A small image classifier, trained from scratch.
Model: 3.07M parameters, 32-pixel images, arch poolformer, norm layernorm, moe top_k, num experts 8, patch size [2, 2], depths [3, 3, 3], widths [64, 128, 256].
Rows from block 5 of a small image classifier, named by matrix and row number. Rows with one number within an expert belong to one neuron, the router's apart. Each number is 200 + 40 x the weight over its row's rms, rounded and kept within 0 to 999. All counts start at 0.
Before each expert's rows are labels from the 100 images, of 14848, where the router gives the expert most weight on average: "top examples" is what is common among them. Only what is clearly more common there than usual is listed. The data: flat shapes of many kinds, plain or patterned, on busy backdrops.
# router: router (model.blocks.5.mlp.router.weight, 8x128, trained with AdamW), inputs 0-127
# up: expert up (model.blocks.5.mlp.up, 8x128x128), inputs 0-127
# down: expert down (model.blocks.5.mlp.down, 8x128x128, transposed), outputs 0-127

# expert 4
top examples: count: five; ellipse
router.4,252,188,203,155,253,186,227,160,182,158,207,188,240,180,262,209,258,151,266,188,163,192,288,201,233,242,217,221,280,200,169,180,181,159,158,205,147,147,151,204,236,212,173,146,223,196,160,241,202,168,157,196,214,236,210,171,187,218,208,143,205,128,256,189,220,248,146,149,221,211,121,141,174,216,218,154,225,245,165,203,252,175,250,311,140,145,194,238,155,246,152,220,165,224,140,171,281,178,208,149,197,189,262,113,260,175,204,285,179,232,157,236,217,211,191,227,213,230,240,248,204,205,235,249,168,226,146,181
up.9,250,175,236,113,183,175,175,149,213,186,212,156,204,282,246,159,258,195,177,246,242,148,238,166,169,266,214,202,233,202,204,201,204,244,225,148,204,222,225,141,185,161,130,181,133,224,132,224,198,295,112,191,223,212,245,221,205,245,180,191,173,297,198,202,267,172,215,156,136,254,218,241,261,191,157,220,167,207,190,184,120,216,168,188,235,239,174,163,176,216,107,187,256,242,186,194,276,213,178,184,164,207,210,226,172,232,215,224,130,180,223,219,219,242,193,231,214,86,255,178,209,162,248,258,210,211,194,190
down.9,138,214,155,197,252,192,189,246,194,256,142,186,267,128,255,262,244,187,197,196,175,243,168,157,101,191,195,237,150,176,200,213,237,164,184,277,228,193,168,256,202,172,164,168,246,234,135,128,155,183,261,215,217,162,119,234,290,246,198,202,162,137,208,229,226,278,201,210,211,173,243,183,177,201,220,157,249,185,214,260,222,253,266,203,189,247,180,172,190,128,215,151,193,168,123,215,206,201,193,146,208,194,167,178,193,180,174,267,226,228,194,217,136,215,181,246,187,244,157,215,193,189,163,294,196,146,265,222
up.10,175,256,122,230,194,255,170,174,187,188,229,222,134,159,242,208,164,162,261,151,184,168,247,180,122,246,227,164,169,203,134,192,162,231,139,164,160,228,236,244,177,155,210,181,207,197,228,162,146,179,222,179,269,191,265,222,139,234,93,176,179,192,225,220,224,210,163,183,124,227,138,188,240,184,196,203,231,188,207,224,230,186,260,216,144,178,142,233,203,155,230,155,170,148,150,152,222,193,166,260,217,213,219,239,163,170,231,209,195,202,273,187,158,110,302,148,287,240,209,128,203,153,185,190,186,206,178,233
down.10,214,176,218,183,222,183,224,274,149,248,176,181,182,186,231,213,167,146,203,231,124,209,180,232,218,222,209,169,215,182,220,183,238,228,221,186,188,204,125,182,247,193,152,224,202,193,132,187,42,265,196,262,118,260,190,76,223,143,207,203,179,280,211,261,215,169,184,181,231,275,225,196,245,274,139,226,233,191,150,169,228,224,179,233,209,160,229,215,129,160,231,155,139,230,176,124,193,174,219,245,174,258,204,214,191,207,208,192,208,165,146,162,274,222,160,212,179,229,168,239,182,199,185,241,173,209,220,234

# expert 6
top examples: count: three; hexagon; largest shape: hexagon
router.6,232,192,167,267,161,227,125,271,223,188,252,150,203,155,223,192,235,245,225,229,227,272,261,142,100,201,149,244,175,201,212,144,255,170,220,171,164,184,107,223,206,220,127,179,203,156,185,133,193,214,223,212,146,112,151,177,249,189,222,163,187,264,168,228,170,132,165,177,218,142,137,216,125,238,158,226,150,239,179,209,231,218,227,251,185,196,123,163,264,234,194,197,183,241,212,206,248,166,196,167,215,192,180,191,248,212,156,163,233,257,219,163,211,236,166,228,196,252,179,179,232,193,132,276,181,232,181,222
up.9,181,247,208,216,196,188,183,224,192,212,252,208,162,190,191,228,212,172,248,236,232,252,114,272,176,201,154,261,200,160,188,144,295,224,180,178,214,206,144,201,262,223,160,136,241,240,232,259,222,172,231,188,257,220,176,249,230,159,170,258,102,161,127,249,136,214,193,204,226,286,118,278,224,206,193,231,238,232,189,190,211,187,155,232,227,178,194,189,148,190,288,201,195,134,222,184,181,221,204,201,156,193,208,272,210,191,149,229,212,175,241,163,189,126,238,257,241,179,244,217,229,214,280,238,214,218,289,193
down.9,183,233,229,152,226,193,202,156,118,122,165,229,213,222,282,230,249,238,122,232,179,209,312,180,182,176,253,127,203,204,228,214,171,221,148,257,167,219,192,214,120,194,215,227,233,180,162,195,129,180,198,147,260,231,143,155,233,122,211,147,177,219,192,161,239,186,191,272,122,223,271,206,200,189,218,184,150,166,221,294,248,210,222,172,240,208,157,264,172,237,235,151,274,201,229,264,211,166,205,172,218,164,235,221,171,194,212,245,165,125,199,190,204,215,203,156,146,169,231,157,147,234,196,180,161,216,204,194
up.10,234,130,249,222,154,189,177,219,162,176,98,227,169,269,274,169,189,164,118,285,213,206,169,131,227,192,154,156,172,252,226,167,304,207,197,151,176,170,201,209,154,261,193,180,156,199,255,172,223,130,248,204,176,237,234,192,337,165,185,182,209,212,218,199,215,183,193,240,166,183,211,178,182,163,210,172,217,278,265,277,250,211,236,216,197,181,259,208,202,145,139,153,178,202,195,154,170,226,196,241,251,125,193,204,201,195,218,200,195,258,196,110,188,192,221,221,224,229,217,193,240,207,178,242,193,182,209,143
down.10,191,188,71,165,229,190,197,205,199,204,216,212,142,223,212,222,215,235,188,187,220,199,195,162,217,168,242,193,175,193,142,254,184,203,227,189,208,172,103,155,225,191,130,138,142,228,242,227,225,126,158,197,258,183,188,239,194,179,238,170,181,190,177,163,150,162,137,208,183,250,220,199,263,215,256,217,167,115,198,192,274,206,209,202,211,215,269,146,286,164,179,172,241,177,88,176,238,225,188,121,161,309,191,250,151,206,211,115,194,231,223,203,275,191,248,192,179,197,162,262,186,208,195,208,215,243,209,234

# expert 1
top examples: count: one; black shape; its colour: black; its colour: grey
router.1,164,220,177,243,178,205,267,229,197,163,164,179,184,226,160,182,93,194,209,139,224,211,141,168,155,122,271,183,159,180,223,223,189,192,188,223,300,265,192,212,194,164,240,187,137,242,230,240,202,217,178,226,302,235,217,192,188,247,174,263,211,275,172,161,209,214,235,185,130,218,241,210,305,184,187,245,193,149,243,177,144,233,104,134,213,255,206,119,230,134,222,218,232,172,225,197,186,204,192,243,214,208,180,202,95,216,249,133,199,162,201,201,221,166,190,222,180,201,186,196,207,213,166,193,227,167,256,241
up.9,195,242,204,248,200,230,166,174,174,140,187,240,236,158,234,157,172,167,177,206,184,225,99,237,175,146,239,182,229,244,217,213,199,190,137,224,242,221,215,202,183,181,227,82,212,276,207,218,254,293,149,130,244,263,249,226,156,213,224,258,171,176,222,220,172,178,214,232,170,177,176,236,221,239,250,276,165,235,240,118,167,195,195,248,173,215,164,169,215,154,184,117,139,127,181,186,139,241,175,154,193,200,149,281,199,246,189,134,185,170,157,197,207,270,144,166,245,196,186,232,206,194,222,211,194,260,205,170
down.9,264,151,199,97,253,189,245,206,115,248,139,191,218,220,205,194,167,210,185,151,186,223,251,222,209,222,204,230,209,172,166,107,184,186,177,134,218,174,199,138,178,202,239,200,211,142,248,170,203,175,235,224,207,237,151,93,207,229,204,196,218,175,199,200,180,243,220,231,215,200,200,204,184,238,175,195,177,211,155,245,225,143,154,167,242,228,210,198,125,247,261,262,176,268,206,180,215,251,134,153,189,181,210,173,220,184,148,207,248,124,162,182,183,223,230,308,137,213,128,166,165,248,184,293,210,183,197,291
up.10,232,230,254,167,198,111,173,177,262,175,158,146,117,207,207,115,226,174,179,157,194,225,230,260,247,149,209,125,162,207,172,247,257,222,218,223,171,242,139,207,191,142,120,216,173,117,210,181,239,160,205,241,238,259,186,175,218,125,174,168,178,187,198,221,104,126,151,147,161,265,194,169,215,162,241,204,238,150,175,213,207,143,256,211,211,139,204,224,162,201,189,213,214,181,186,127,134,185,219,159,230,203,183,211,175,211,242,214,202,162,217,173,171,209,208,213,192,252,247,202,167,266,121,171,285,195,239,208
down.10,213,221,219,235,190,170,161,168,134,251,194,141,217,179,206,252,201,257,180,194,268,199,207,163,181,247,172,239,255,178,227,197,156,179,184,204,228,180,165,149,179,153,274,176,207,212,199,217,150,196,211,216,180,154,239,182,210,168,204,226,195,117,197,113,252,197,216,232,256,167,141,221,136,205,195,183,180,248,214,205,199,306,150,165,165,194,235,171,213,120,276,153,251,180,217,222,225,240,190,207,207,261,164,244,174,178,248,210,258,217,194,156,205,315,145,196,194,199,157,142,171,160,304,235,98,173,148,168

# expert 3
top examples: square; largest shape: square
router.3,162,184,241,154,221,186,232,220,191,280,154,236,205,188,188,251,184,233,171,195,233,166,185,201,168,127,178,237,208,158,177,307,271,255,213,159,216,185,219,154,196,199,247,208,188,179,152,181,214,190,244,200,211,216,171,176,175,161,241,234,195,169,211,338,182,186,249,219,239,240,216,244,161,221,230,320,117,162,188,209,212,200,197,125,254,154,194,219,211,115,199,231,201,234,172,262,140,217,158,259,173,152,247,261,221,183,219,236,103,170,187,168,208,187,179,199,274,201,258,212,250,158,218,170,218,251,198,220
up.9,227,247,170,173,227,203,174,150,165,170,156,240,261,226,172,134,191,211,248,226,150,225,181,216,283,284,279,268,182,256,192,236,200,192,252,220,155,136,247,273,150,181,147,190,212,237,222,221,155,227,231,204,255,175,228,269,216,203,162,199,207,163,174,166,183,219,189,260,308,254,190,202,191,216,185,159,239,182,125,177,146,286,205,247,189,227,227,242,189,191,214,166,230,160,191,196,224,286,196,150,189,217,221,156,150,233,231,239,247,260,287,183,173,195,241,214,178,189,153,249,205,208,215,211,167,210,106,177
down.9,237,193,236,169,222,199,167,121,299,175,253,252,195,188,157,173,284,214,209,276,162,244,258,248,197,304,182,165,222,170,177,197,131,260,177,199,185,179,223,245,221,203,242,170,193,197,153,170,299,208,230,140,192,256,189,215,256,194,278,221,198,227,270,226,142,222,180,238,170,212,193,188,90,144,186,155,245,190,187,190,250,184,213,191,263,141,198,197,172,272,244,225,171,258,225,234,215,190,186,169,202,248,226,179,196,196,151,200,188,213,246,203,229,213,234,180,295,201,243,260,190,211,228,227,220,225,231,140
up.10,218,203,209,203,184,210,128,233,196,222,246,212,189,206,186,181,239,228,255,135,138,277,204,175,163,143,182,210,251,211,203,133,219,156,191,241,254,140,126,173,95,140,166,212,122,155,140,202,222,207,154,214,248,201,144,215,201,246,184,163,174,272,197,302,245,188,250,227,259,200,190,222,199,150,146,170,166,201,184,196,194,183,269,251,204,229,263,236,239,184,200,197,178,207,167,169,251,113,239,222,202,200,196,203,237,203,198,219,163,249,105,203,190,205,165,218,271,235,196,175,158,255,219,282,235,218,231,140
down.10,211,217,211,171,220,142,181,137,228,240,213,170,166,126,187,189,190,207,203,202,230,205,251,215,122,179,151,208,194,221,181,245,144,222,142,147,176,145,255,95,240,186,211,160,256,245,180,210,231,256,201,198,248,229,166,234,186,183,260,271,235,115,215,190,262,113,167,211,164,169,219,167,187,292,204,205,138,191,239,175,165,233,144,261,218,259,238,161,109,176,169,198,173,174,221,249,197,169,170,181,208,218,217,249,164,169,255,243,149,182,235,232,190,160,177,186,170,191,283,138,216,207,198,159,222,282,171,248